Weights of a small image flow-matching model.
Model: 7.73M parameters, 32-pixel images, arch uvit, norm layernorm, activation geglu, moe soft, num experts 64, patch size [4, 4], layers 8, width 128.
Training: soap at rate 0.0024, batches of 128.
Data: 145000 training examples, 9.3 epochs.
Rows from expert 10 of block 5, named by matrix and row number. Rows with one number belong to one neuron. Each number is 128 + 24 x the weight over its row's rms, rounded and kept within 0 to 255. All counts start at 0. Numbers have three digits each. After the name is the row's rms in percent of the matrix's.
# gate: expert gate (model.blocks.5.mlp.gate, 64x64x128), inputs 0-127
# up: expert up (model.blocks.5.mlp.up, 64x64x128), inputs 0-127
# down: expert down (model.blocks.5.mlp.down, 64x128x64, transposed), outputs 0-127
gate.13 145:170150131176138094119111151086107115144120148142090168121134119094154158102169154137081134129103124140166120119114138153123109137144091129112138075139098104157141126117080147114122108104112160143138127101120123118154122153139137141099161118106129130118161137092111132083124134163140119165120120150111146127077125132151135145150118119184173137102133133143126082089066150129113171141099
up.13 129:056112114084131135138144114162160129104140115118157096136125165184105130179117146121150122125169129135119142152157095081113160115104145114134113166103162122111099145113182145149138132140147089108116111132130118128119148144117133141152101156132114126121085130158149136124103160094135142074132119108134133087165152131116111106094117147087087111138098115119116160167161101111121108138162
down.13 121:135161160159149124115118145121126154099146178119132158117124128133109145129201180125105123122099126111145155118137163158179155125138084140149142138150138117153108136114095118088098092148105123139095123093097153152153132148119147150153128079071186097120131141121106138124136086142088129128096144102167089130125124111155146130164118136147165088136118095146136138138142144103125133142140
gate.14 117:129105136125122097143172143110131111115150115114096113109096160125148091146144144117113113125153140127186139066093143088074093130138129140149178120127077117127100133131131155107129138084081124157176187152148133127144129133108141123125139081146112143156107156150111111144124097116129137156173112107114119142093151150131121101159111136164089127148150082141153116113151152133136149154121
up.14 113:116115161140100112151155152126126109111132109111116090129123130126150095123145125102132105130136129151175154079077128092116105128140121155120170133103077111119110102134142110130124100094080101183165182161152130103157129132146129125104137106114115094145131201159110120159141132126141172160139129079132115136122147148135128125133112172149111126143166133162153096149141142152112165161126
down.14 115:130140131158119140149125100104105169148082104118128107126155132111141146158103104163107119152108144118102083148174153169116115130104131123162125118162115118091159128128146156085123132133158147117122092127105144147119118121128129143161119104127114084144162057092124127106100150108154163127086097167117133109091163159133101157135092141125126128123153175091128146106161126115149083089136
gate.15 123:150127102118149116155143131162113118128097134128146133132120146087145115141129128162135119099167107110132130136128167096096097037114171090106116141158085094134125111118147117129113158096142083160138148131124146121115135146134131085160155154161116150148127127153179106155170116128137109124144106149101142078125147120110101133128135167141100109126141119111114078054122121143127117106144
up.15 113:150137101100145137156134126166128078103139169108127172115100166131117122132110142122122129090207130146143129102106120125137122064151075137132095145145125118112163128117198135159084128134133118128105129138131130098098148146131123127127098122145161137163161135145169172157137099099136104129129084102118143107160122154146132131121105101132130092127135128116099136085108139161139115089153
down.15 110:122154131159148136162144174183103189101103092128165103086129149130143158128174092122130116122137125121120181178111154103101137088107117125131132127185080132137167125121094121122110134132104101142138142137137125151124114132120149137164134155155098159155123130112124112130181087110114134128131126150135108117191117151124117140151150170084101138154141097139112135099126140129104128107118
gate.16 106:131105129161136152105103109152143095093142187114140132090127159111119102086113110104135103152115159114131119116101126117144156135105110119110149062140116161110122133145079121117108124137139116151099132097065132136141108128127164097102125128123091126108145123086118115119135157141129123123129156155158173175116129155131164135129102138063125140123151114125156133116084146134125208147121
up.16 097:181100139143125133106131151108126107120149148120147110068164145100117121130150126119161103133136146115147131135129103102140136137110100135086142119126094119105111116130081142124107105129099121158112137125066145110153104080115143100098146098162093116137114128104149126067142154130156158115114150173148157166113096174136128129162099159093101152109143114105171135139101121129114184155105
down.16 096:124079150147103149135177170101098138175126137119128123119080104081145108133114124123119139144164133078119092164118128092086140154128162119102127083080126120126085119137113155115114100107098116118138135133165132074139121098135117127132127072112102078129112187112168117089141149114095144110148115146126086129102140132092141137173122126136124113124120131147135102130125096126112123129129
gate.17 068:158123117149099112096174155152122124110095116153165148128126122129122162150186124135164117155138149107126116082097122141099114191132111124135088144112116118118108147134134141078139140132148135111155137121091108155114140104127136112131074156115163166112153062120128113147130114096092083116116160091084081114137142130121121123171124130118146128088121129162127079123145113103149128132105
up.17 106:171074109155109102115167152139114148129169178164127098123164150121112162115130174118141131073151108093119079165100115135144101132143128118107110124048153112099143127162156111131161146100156121109098116128106136138165140112146136143111152106138128114113118087117111111147085136103124124094173148110113157097133125142102153152115116145151125160111086134117137128139128150100115124135125
down.17 106:150051115132139106125176145194137174138192121154102109136103142118135112158082136136128104136102138116129105153158131133106130106101102154128123081064108145138137109105121128125162104098148097142127136147139165129113128122131098118136123173131093138104094105130141097142123091118104122122137126107142118141117125174128141132129122147139091135141107161158144139147115202125148099125133
gate.18 096:127158108109139112102082103101116116159137117151126136138122138121103110160123125142165131138098118094132125135097085077159145115097149113144151178159119093143120130145106115167157129142093117110140099129135118114110129131101135117129151145100097119133135159146087104120163104128114125142097133163076110166149166157153120111140116154125183130157141142109177082143094138166117154130196
up.18 080:149156101089175112162114143115106111140129074127113135106120130121151114134152164117164120108138102105114113151135134128092138083115115103112120122112127156171130138139140136115145156119097155198127113119122113119136108172098101146134080154109087137131147125181097108185138114136097126156134102124153103124135146152113135126150128155132119149088120169109109091119082142123140099162187
down.18 079:114086155139091129171133128149158119125111135123118096161125100159169114099119139096109148125112142132153127158100176169140120125173114127122100055110155125125121132155120172119120165131155092142115126142147115126126103130144120118113136121143147138138092105102130105109107156150145148120147147093128123087111115057118113109096178121149068139089128106165097126148148108130137116099095
gate.19 083:127122151090089118141146129107128159112103090139102130141126136114131128152138177184136117110155176148090096155117139115118122086138131147136152138087154150094126134080141097136141135179147122162136140114175120119096090111157120141092125125193096126132132142113129128122150097102121145127129153123122140177117139173134107107165134123155124136104140140103164133158141118089182170107112
up.19 095:139082138072096133104139145095106167138105129142146127128176138110099119131129154131138118109124141132139097146138130117132121096133124148080171139120129133099057117146144096106119153171131145132147126149136152122138131130123168129113122117131093112172131108129076112120127144060084126141110127139147121107105125153130123141161128119156172143158135171119095129177159084105120124063132
down.19 075:079141145138143110142149125138129140147083168113125110126116151153137182109099109118105084106129089093108086120114134085125128142079152158131088167135162166109136148166148153119138167136153098172089121108138136081125137125117126089099177121110115137125121138127138100113142120134138131098139142117136119142098150120151086122141108130165138105150155147087123134117086152175097154148102
gate.20 097:094142114151137135132152140179066128163150104117131098106101143123147148113141118114163118126098113140118171152115117142146109134098101174063150106118148178130126134112147148146081114118100134181140142109118128116085120109109142185109114155112143099120091098151105145118119141092168091137114138132114120120149111101124184133121144122109123123160160111111137122123169090150135117151096
up.20 087:139121126158125126134140074097155118101092162113128098143119127156117140145127113165066160157113166089159117137153136095110131127118147090180117093153098111125139148156132133123152153134139122111096098116113132099127116141134165067160115110121117139114163164115174130147109117123145135135119137166132146181107148156154118101155110143154110118063114148131103109106107151095103125097147
down.20 082:151085094109122098169159163101114125123079130109165088115116159126144129139159122113156085113131120144106144131147135125089105129071153108097106142110150140168117139150145096142113106137142090078104142113138135101140142130165107163093147109125129148108131110123138098097090102158156098146111170140129115146140085133162136142125131133077105148159139138150098119156086098129130155095108
gate.21 119:156114106149091098134134141138108131153146168137101152137143094115097114156127096107112135123122115119139151154099136150169149079146200123109117085128162107132103157135141155144150122161092140147140132104117110090106101152122087128141116175115131151098165122123127134176137132146148106167101129133107167122160076126124163130184166156163112120135110132090128138086131136122114126120097
up.21 122:130124165104164171156130117127148125101124100102162106088112140173146146096131153119125131113105140137109117096165119094081133150119078138154148167146115165121126118124131131121118121099165125117110144145125134159150150123138155123131121066103138100137114171128142132105101142136132165062131109124155115140082157109116098105063071092083130138132144136159132110155112138124146136138127
down.21 095:116124101143168092086162092136140112067143205139101157138135149152128136142144155122118148114104139138136117109116083139133058132133137116133140163110153128097117152101161127118093115129146113115097102157132151105157125160126135105109120141088121148094132120109120136144157112175163139126116135046139139115128111160152146157096136144125131122121109126135148159122128155076104133137144
gate.22 100:094138103079084169077140128130131116131136190126131113113165129142108116114140110134112128151130151157154129114111147123147123177104155114104154122134138147115130109132171095114120125140086145118133149075169147138127120129169133063110169125121117178102119113125080117156139134138089132100176158144178111123137131109084115145129120094121117140120121124115136136099116144104156115165169
up.22 083:140095161109194117121133114107092179119155120082130117119098091108134137080155138146141142137130143137106148133136156153158168145120139115150126118132140140155089113158135113123162094161056147124111096101160147148109104110099114137128130095081166124135121133121118166112132134120130127158126136118121158114102082154144111168109135139153095160168140152163081140132141142158121115121091
down.22 098:147101130112133127135114123139121161110104094128101102136150095171119120123121157176132092089148158113110139119105103164119103162147140148119106105131150128163145175113102157140085144148144131126118090105110162095106155118116146145111121121155139064110157168106163113123148137113124155139066081091092162141091120134124158141131123123110163089127107146086127136109144108103134158118096
gate.23 105:141091114191110175129112132146123106147121154134091118150101157113129093140099158134175132130095128112132136113119112112122114148079149113111088098139164157105117119124128119147106139118161139136109107098137119139123134113131130132166120100140079135098131117151160117150152147067070119103136136088195137098135141177111133079144114125139110155080105102137122125147106114113120114127090
up.23 086:122147176093132083114145124102116114124119091139161094133160090181155177086129086102082119116148096126127126132097146118133116095153090134158159156074115112158120139104115138142179129135142160117153166136135138121141106146099129120118132124115155123128130167124122142102098086146158141122123107159077143138130121101155071123136115127121119126162132122119165114155158111159154166126134
down.23 083:153129110132126169117126172135094103129122154098122138150136149111100146117076172135136121116124098101136137116109117080108142162097131120095128109143134118069154098097140131175118147142115115157123110153099138118112133088119110117110143097142088137094124147148139095195127109090096072120123145157189138104131139134130155113123161109132118111085159127134106118127088137140171116122099
gate.24 084:124138129138095138141124156103109088146099096128109141147134151131130142150122170168120086139106152140120107159091102133133149169119071141132114141091104125144120121098098136157121104076125143134151122170126139092164147111117120137086134191140101116102115118142146114096123178106146157150133157111114133152137171127155114102064136145110130146135150132179170141124114129145073106126124
up.24 077:149140135141129146146094125095122118138146122118091134122140124132178151180133141206115160133116135133145127155113120115165130094105095137098095166116110151109111105101065122150144107153110138153117094175105124093154137127098131118114119154122145107131122079149133103109104143149145115129153143138078093145128132113142135096119109130135109164131179169125100144095124107138083079098141
down.24 097:103131139150145120103123109143116123118080155083154130121138149134129147099149091153110167110137147108121154092135119133100129172109186097120116164092128145112172092128131112133096164160144140167124154100109155137117135097061124130167124127117123145151139122136121154179111106133142129094135138149173124079126143085133130141138067148113108122138129096084100122110152105105136123091139
gate.25 117:140131113164153122137088144136097139132142124132157134112060125118119137163140152149145151119077088124143129134111100111154107145132105134184108139148145156123130133129128195150125123124127118139139041134145180106081114164110135133147119141139106106119098130129110161147135107097144148134130116097136110137122085142120100109120117134145119182152127092137147128096097184154105103099148
up.25 110:148092128109107130131153183139181100090114134108096148112145121112140117136122098143174152129082141126114088110186147130115129076185130118129121122134053123136122130179111118125126106142177156125152155159162128139141121133126112145103152161118106115159120116137143152090150128158154177115117111109076090155127107114151147118121108114135101120139150145113132167108108127109139134133137
down.25 089:152160140125141137121103116099127113150159142144117130128115157101136157127126140157130107110164094151055172122094103140149119152094091130143116115132166136110142110094128147134143116145098119127086088144110146148146112119161129151173108107126134171129139141123109063162103082127107095127126117132182158098136143113085115110124163158124135134139116074156141113149184134128099108105131
gate.26 093:125133169152144105123138105154132145138136128161095124105149119112163140104177095116115096135109145100125096111148139169118127134156119150083158118099098160112173088123091126121118122110097105159129143117122099150106064111169136092100136131141101128144161127122144133123142094102142108155197126092150097143090114140142154125121123121139108178093139145126122140106133104175134138176146
up.26 115:167140132116123113143153137155156100085141141139132160121122138162111118130090131086148165123176091135118137075147151115126105106120153117131136084139121103102120115139105149118125131091124146108138199125141119157140192161122127118132143083081135142117078129152145113134086163114129145142124125171122140127096108149164112121081162151151086137140137126131112109091103092137122129167117
down.26 109:137173118094131142122114134111129127160088123145118084151081128110143149156108102135116098133094135138152104152079131111176136125166110140166146137110138140169143150171149089119112119157151101078171123100112076106123159102142152138141119143139125134161148149108154117087127116105131173139168100155113134103112147133148088169146125120129129156102117125119097165108180139113131097116138
gate.27 100:138131147115150115168169136116146133148160130141145159140147176134159097159088143092146155139114110144138097101133098137092112180121139144119153179117155086136114142097121147105091096160082140150132147135123147083116140136149122161132119132113152147168114112121168118094122143162124146163157136135073114135135096148103126133069108107159142131153149102135140132119137115085149089140099
up.27 098:156123116167134136170106116159149147134155127119167161142187132118123125134124149128159165155107125113120093077145107170080116167113132106105151157124126079109127100141141137114123105100127079163124141124113113117078142139123118154125117119121146114136119093149133117114084123119138153155123123138105115079118110133067115176083111085155145140165146107158144149127103106125122078131120
down.27 099:143117117151167170170129132138100146091089142097128138148169142131091119165087147142149108161119134154160122131115131179117101130139108164126152157145130119117148118136126141095154111090119117122142164157108112130123115163162081127101101132157109140157139084137114151122120103140108122117105107115069096087130118111129144174064120110117109114166129145138100120170135142132153088107097
gate.28 075:112106135128102105125133111062149111120143122149106168187085148125127115113113130112136113159161115129129123156093100156129148121125114147135118126125147152145173128182133086147094172094196106121099129102088139123142131122160161104136144161150081147115134088122122139152158114149114096088116130150140123135086145122118143139137138133097141079136091109102143156146173141139132099109122
up.28 073:130139134157164140117136133177144139118107129125101120098148142107097120168112121143122135083140151133132171117151136110119118140140108110131081075166104112126123133093102143130152118114084147138173131156163078147139154166121111156153115121131157116120104156113161107146107105123167152139097125087118118191144181109158118100140098120124108146090150136130115084105114114152115160176130
down.28 072:115147130158125120146145145110121087147122072148145152122156106135140091097128158115144138146149147157140107136184151131157164147154118116164136105121157184136153128104142111139119124134147126104088107164143153154127117140161098161117141159139150118101134083114107087134130122151160133146140142141062120135119143091115109140135172130128178133174174099089146135170141111117167117153124